From a checkpoint of a small class-conditioned image diffusion model: 18600 steps.
Rows from block 4, named by matrix and row number. Rows with one number belong to one channel. Each number is 128 + 32 x the weight over its row's rms, rounded and kept within 0 to 255. All counts start at 0. Numbers have three digits each. After the name is the row's rms in percent of the matrix's.
# convs0: first 3x3 conv (model.mid.0.convs.0.weight, 192x192x3x3, standardized in use), inputs 140-153, a 3x3 kernel for each
# convs1: second 3x3 conv (model.mid.0.convs.1.weight, 192x192x3x3, standardized in use, transposed), outputs 140-153, a 3x3 kernel for each
convs0.19 105:118096126036096119159114138098096132150072105164135148120107126145127109157158149144099071101131121096159103150105130174104137172146159131100096110129156174131103140120100140111090140173110148154112158169098139168124158172160148169146068149174090149113172117129146094087098124173134120174135090156136121122124147086158145097109116181154133075145083127164139122170107159110221131
convs1.19 090:098147163167104160106163162133159160126126116117132135110185124199140164172184176140124148134158146088158143185136197164112165111119118124170112130145170175159090079150156108148133090122098118131140123128145160146131088140174090174157100145106121012153163111162135147175153073124155087133147104137162120110179100122107052048093120148142143177142122122086045132097113091162193055
convs0.20 107:079120109098145149173096182123102119140156103132147106095138181121118107089097081145121131065126074154129183109135181158127130159088155147084201077132132115167112127114167149081136095133159136153111090083114116112106103177168126143116133136170116110146171127128200216169101096100114146118076127131151166134145145153110159152131170172107133131121116172153108108113110155133118090
convs1.20 066:199103136194165136072138162174115138134123153150147146176141134098193127145199122121151111094105108125115121120143144087138106102105110122142110179179102102139142161111152178080126127098121105102137117100101150099153155096132145148149160162152084097181147124228098087155116140145120132142100077073116047098108077074132043161088172122123167145184170165123120118066076116135160125
convs0.21 108:129111182117129131130145142160126152151154152143110140122144121116116131141113137176198150157182143176156197076089075142091100099114081133097138105047087114128156124110119165150105115129104170124133156088107159147126112116147123115182111128132121086104099136083112056079140126119221122118145141163140115150146163119149143130126146144126131158130141106142113141155113095128113160
convs1.21 126:171178092175137109136142120153124150127133156155152128109073099115124143137110145124150144120138135124144143134159192154129144117162159151151218174212241170173156104119121121085107105107093148158146140158177122150165124109105118081100097073103150116097142133078099122101153085159126125139140155095114106123129146118135132128101137117119110127099096129110121129143103117098093088
convs0.22 102:181169134181096129162104157114164099127176147162181160101134105174120148089112155132105094155194132134121107153142165127157132083154156119144119145147125136097132146129199123138083120170116115110146119123130103154104168107101114171111154128157126140130085137074140101134093140125151159133124146160142185108102170138053165079173156149103200168167162162140155088106175093123096119
convs1.22 100:116155120152121070086107097154129178138164151131138095122138178166110181138196168121146139139168105133146133133167105105211125194136133083088058201115119158125125152106143119108124134139073097169185050109126155169094128141140161111149161132148141115073104097122097110165115140150146172156171095110156129085142156185131139155152149123122173109109124098108114145145134141171071113
convs0.23 105:109113105138199216136192114103078102151121120101138137131189165158170124134141099128183113160144161136165141196139137122103148122095141143135159148135122149099140164174109197165118123131075093108116140144144111194174119129099143140160141118099094196103183236143137141111113090175119101133121154136108128112106113135117155118112078112050089108150094120094098094179105131076125117
convs1.23 112:131194080180207156152155077129151116116117106117115141115181144145205173142193193128098096100053100097070101103136162120100175078092156148115115114147140182204150149122108048092111099174153145168130087098104130177138094090096117117127122114151128129134189189126092071080126097090076131149136123120167142110142128054158113108134122138107155162134125137144140120130103146136075171
convs0.24 095:096110097123099135128096099124130141157101129129116103148144172112115111135132096087114138155114114120171108092118172158149140144133141061125093070098178148164106135135114133126131088145075101211165133176130143167172099141120150155125095106076140156107131204175148121087127100134205148125099154095151098098196165155126117083109161129061114114103120131147137174103153148147042128
convs1.24 112:130118140116127073128171124156139127138138120136108133143113126121102148119090101137135122123148142156119103088133175084133145158132126148124125090137166127118173117072118161103188168081091107160152121116146149179124152099089116110111115110102121030122176153111069087148124132120151156165192153134142105144087144146153113136078122099122126130084104073117149099088118105093053152
convs0.25 100:140101147021114106132166159086133154114117117159125143145125144115100108117119107147159104143119179171113158105073166152152143135132136092138147114108107127142174139118109130132147184149126139117140105130093131105166131124118122103111113097095085159185101146186063121139166133070141164100149045159143105156150105162118105132132091079124099085152123108111086103178163095095159082
convs1.25 118:133117169132080090161201128120141142142145105158141108139107087122139161131149109127137156163132116156122160100111140144132117119086116105076131113131148136104162136149113104118150096093126080078108111077125148075063143134134186132116184161132140063154122097072117073135108067164142075121166112150084128133135106080175107137127115107114128136113148138115126113132101056163174097
convs0.26 101:177214117146178149119167113125170098178165092158128115135110119116121142122103156120135170137091107131149150112154152123150117149150096228147118147152122142133135117154132124118141134165132132165121080156133130106112104080133132178121088113114172163091102116088145134118113114100121107080189157097134134124124144131124197126114143152166117185142114181134127091124171151113149159
convs1.26 104:147184141123152128140168093102127136079105108099108113162184148160184149149139156073112107094134109089105133116145086109146109130140083159168185222173141147168125138177151132114133135090150143158112142123111136151055119184146137138161121141196072196113105159097105161113153158163127148143097119134075081069123139108146097096145156165142145121140121131116145159136088142172139145
convs0.27 097:178164144157136128178097108178186116168193106171151180162124110120108148113110080208227158200158138185198151108103140170158147046153124087101066110087134128111133124145141126144168154129133060082122083074072127107118116123118132132161097114134124165140181102122121108095109160194161156170126138174165153180149164107126147146126184096157178110114160145132161176122173114129148112
convs1.27 105:152128112141143093165185163131134136086108128095086104229149155198173131150209179148145161143136148109122109155208158099160129181130153179188184196201204150209195132121124131096127099069129084119110108070085090114081134145144101152139101107116090112135152160115163107130143170113163102116149088106147131140116112133135108086173168141143127134095111103100148102104150097134122124
convs0.28 097:146153087102151134107126109152167141154175115150123140079124120141154135135163139145130156158158098147111127129164146107176187148143175120113093124161051086139147110166110133123158120087118082117128105164220153113159131161122152142097116119136138146226147133112151145040157081115119114144106134100157149130154177087131162117122117052146143135118101118084102139126149149151137144
convs1.28 100:135158093089115074127139103157134167141183161129140095105131146128136098111141112164114156134141162162169128117125082117129088153182085126120093171095096141069106152104165108161090094133096124138124113173126103136113159158126116166129120145134106085156101148136140153142162114104106084128170109139172162130144169146120148133122149132109126118090080085034109066122112170074103174
convs0.29 100:096120101127094108129148119107118162123156150143110186128157111101155079133125103143177117072051129135148117133186106159150092156167114079148068097132121154118128075136180112069146168127136127141143120161149132136127085152153138142129127169127109105157146122130081095143072149115102047188144084158091131100134127177111146125156104103162185140169160135105107125191177154156147086
convs1.29 085:129096101143146149122118073127121115168125147150166140106108136101133109075091102160153136156120141151142157127096123078119133099094115120196130157163149148109126170102144138108100131140124136112096112169142191176115140107094164106073150138124121076084120152123124093095171089125153065118113059126146090134155115114141117150130090115157187123150108094244102158134131110157192069
convs0.30 102:121125143106142173108103149162083118165134172101155137168122138170123156119126191196183094132121173181131137135152157168180141157151126164158154110181158141165181168125148130126125158100114130131109097139144110093103135112110123170143144142119098127181153153099110131110140134109103147173099097137175146133136160139137141107093112135149177068145137102124143101116116117088062109
convs1.30 112:152143161090126112129099073139119105129139116105104172135156181097081118084089122129122181160123151135138108154097131093141105089112091160166096105125173046139164172149152182133152153110172117142142143072141197117124144145184136161155117157148194089182125091124158088117191131113187142165147156133135165171083105119083127148123143140097114115140085074150134093167166108217149140
convs0.31 102:175123101151142102099114090091077096119127142108157209110101166108128140103099150135130077085178145115130075128140132107140155176164179132165131141127187113151165169093129120123152090152140113104094102085126124113147109145101166145140093121130138132184111097080132114073141133136059147113101174131131144112148096125108145145158136152103155129078167160123205137130097090118135149
convs1.31 105:141127106072116116119096127142110142122163115139103099115124129111142115157171149130095153142129118121147131150195158127127174142167149097087092064101144121159115132147044112103084148173115150138118148152118161110100107120139146117086149143144074054163080107127213050123082085067097133093132072130107105124108120145144071135135121113159124108156147117109102107162182142092085192
convs0.32 099:111176128091132156102080092126141121113092163096149139092105143089146148138123111137154180144163166151158091146166156145144170141109191124112120167163105110123111104167145116139112062114124122154129111148151075066110138140122107119139094114087146163118114140156098168182186175172194106096152104173121126166138114150144178166118119142104090184099133131115134150122194150179207156
convs1.32 113:122143161107119128094107095133128122138115148180138130180199160164136123137171142146119113160160124138143132108099086177109116080090146173156169120135149166132151139092090120082070114150061158057121166128129158098130154153098136130119175156118145091105151115109114102136175096173110150095144153099104067090104115123105179105142143094160147146120131142096070104084127110144201173
convs0.33 102:099146170121102108085134067097153131135117156106127113102145127087091149081132146156145151121150119098188166140104103084098124156156153193160085140141117121129108141132142164147148137144096132122178147146169154163137107132087138087125168081119058188165135135136089168142125098095130095085153149078165130124131102105121149145207154126159134114152113057136141124129090158123153118
convs1.33 111:141143112137187139164133127161125122132138183159143155130061096121124162130161087156116142172142129141145158083181123118110176104106032155110133142139151133149168143147142116114146127096121099126101142129132127114109161155094159131104190156116164224115141152127184183087096088091055089105135124121102108080200129108155135113097108139107174147114162156127108164112189165160184173
convs0.34 099:170123111134173154170133103159180093137175171170167166116116105132125152100151109142140125155104103183079109115129161125150135121144137079130123188112071148112135116097095106141106102134077137162134120157108097125143117161192116180159139125132089122091097142078104116143102094118096062071104088088171184184145188134169090166128150130129178122091152160136115131120140091077171131
convs1.34 081:127150136154102141151143091151137129110122132097149152131178064141148087085150107120108107118099129119099100072064157115119109119176071142166166108129052130127123162140172164140121119105123081121131076056143088149095099138137094152109094136171132138163086096083124133114130100113112109166172134079097090088101101095056087076119138107120169143142151128108140129123134141147121082
convs0.35 098:068168152145131197130093180123087105133186146116121108155122151156174111121099146125133159134120105134122159109127093165097096134122095146129115221162131121134083119134135130114124159117114158151144154174147108147136094124078078075090107090103122148115072103102123127158152148110146122126134119170141134116138196164122140118131110123097075085143118108169143127082163123147117154
convs1.35 082:151142094157169106116121133139148140144181141109135100095108121161173134089124130122118127096136116098077095134122152085101120154139125120138119242139195093088100095172181088210082090176119128101099139100091123110143084140097135186120144141141089061147136129150125127155142074119180144120095088190109152144121163163108134140134139141157134139153118124086139109149194136125134097
convs0.36 094:112080120101089140149113151176122120127123238147136167149134123113079118123095129108102086136136145154188200140185104117170155126156137077120165088093152174064166120123122104130163076102125154104160139148095116165138120097113137143187180132137159123130154125143186079155084101168089066192113081191171075146085128136114139172081063164110134201133084140117139129120129173081106116
convs1.36 104:101116091141083145153175124147118107156117116115119083169143122152173094099161134159174138151136141175143111103151127114130118139186111128151091092115170072147118114116161163117119109133157079100124062115141177199146145183069097133119096159067149112164158087104122149130170091140162102104177088105147144123161141205138109176129118100107118071126074073090103109048119157087116155
convs0.37 100:110116119107145089138110081116151093127153178129172158100160139131140121147172152184102151096109133187147119097146120093104196109156137137144167112038090109113128084155115136122096128138124120120159083127114133156111124128153141110130161154151106170145133102086090061124094065108185170210068110133137129111122160146142156100128163111063158113070133148146154189117179177095145087
convs1.37 085:196134090136126100157142124139126129142121113172117138115104148134101157172082096112133137120103115109100133137152159136187110228181118145138090156127110145188074149126187165143186047085151165123054139142138163102133078124113146167120127154153118130120100074147155120100132144064211145136134101126108105118131146108110130116159121126108148135112136132129141122070152183065088158
convs0.38 103:162125109190134153136115116095061102119145131164175104086097145107142104130165146220185137222216158242198152112084125134165166107171132153142100142181136123110102131116095107172151147158151105154125132128094131143130108116111163138121132108149119150134114173143056139143109132101111118112141098117087155107132157087142092106104110048117083098121147060165112124089118114049125134
convs1.38 133:140190132096083080111098087101165141138083146113077097106105153083046131147086112167167176127146187123163185122124167117105107110099092169117149192095173155161164157205170138142142133138155106136105148089141134180139116167166151114158156118131136110063102092080157063102096103159088142101130135159078166154129125193135156185112167162114118120081118113147085113175170128092146144
convs0.39 096:113101164186166151212134099075060179173142139153108110110098126120120092140108152123068143172138165119110144119156163126125181134112128134079112135151150079144228160117114117115136103148125121113124099103152105113091093122126101132098120127106124136132154120098161124106093098139109096144122110163128095142084143130128117094090085191105103120141087145135128155117143111156105100
convs1.39 133:134101079140060044093135121139107132098084117147083113160117129146171116150191067155157143185151139143121101148123150091124112113122150126123107186122148118109066100102129081068099105083131095092182116103135134134117142088099115118112100147109132116136174131169166144115125144171181121124176089099108131099142166181185118158125107086125119085108113034120117123130115138122162161
convs0.40 104:125119152119132114106147103143062101107067174109145130135100127103094100128102142137134115097129120108109165112155122131145101105138169087087156067120157095074132140129099162116146195161148157155115171111120188147143156143147137150183164155163056116113083194162152159156130132154094140131127204096114152154138147148129173147123141112117091076177152137136111125120104156190128146
convs1.40 100:123137115145182100102175108117102105111132132096129137117064086132141172147149185131102123140090130128134161133164154122128143082102119120082154162163160142153137152156163134115111090106117153172208196129126138169142099107150099128108104125154145171165122134148120111110150154163154134127102116136103114148076069118098145125087144153122119127105150110111143131120160150174035145
convs0.41 100:145094124090124087122096060134176067123138122117145111104145131123167119122117143121196090174162109094140153128141182148146137125153140145143192131122149085176145145136132097136147148121197175164128150168130176187131149163158127128119177167146139123154193158102106143114109099123081128136089123076143121115195097166117130123127118109162117093116079120173168126176140124179097119
convs1.41 074:135059100147128153155123153095143140110123138119138101113087132134136128140105099100130133143136144139135111101138103142152081218146141136196155135103146164150129070110124145103121158124162121144116080100117094150158095115092161128120163118113113046096086075139142110130142104095188168116169181138115146119105185167147122128102161163103138125130136153137101143196125092096084137
convs0.42 102:122139074157103101130137124086072111138089103122153129128128136148137142091130157096095134146186122088110141143118129154149162130161170142103161101111113180081139089107094098109141116128148129141161149195126122168183145129075108136123126133130137064119108155095151129178139098125093141126132079152122148163139141145143158142186134102126131110102140113111182156176144167073091140
convs1.42 082:112153094194131126143132131140096126114080147127051078144119153119105119170147129105133156158120152127102115132152151090137115116165046162142095120179141133165126200105180174073148195130104153110103073139123164172130117169126108138162144102140123127171089104119109122089133169146101218124152151196118177062180205113126136156083145116125114086094139134112079133093093029092090000
convs0.43 096:113096146145167152147122151125137193202195144124142161168151117125145166093119086116151047098142173179145111153156171152162166148119101126124148133120090097190143100147127146165166104097104145121102093129104124098115114146122066162143127145127135139078141120100075178164097088124148121147127141063125204128177115147160170159125101147196186167159104123146168118072172152122205089
convs1.43 083:088161136065100135153180135118159099135146147122112110145113152140136155115132126126131110115116099116108123057040148177106117205141074133114078147111158090146167136102113140154142163182097136112103044134054046086183145140152148175203178173178075089108085111113124137131096170120154135168129149128165110097144222139150181185189128151117156179159090135121078151092085139099194112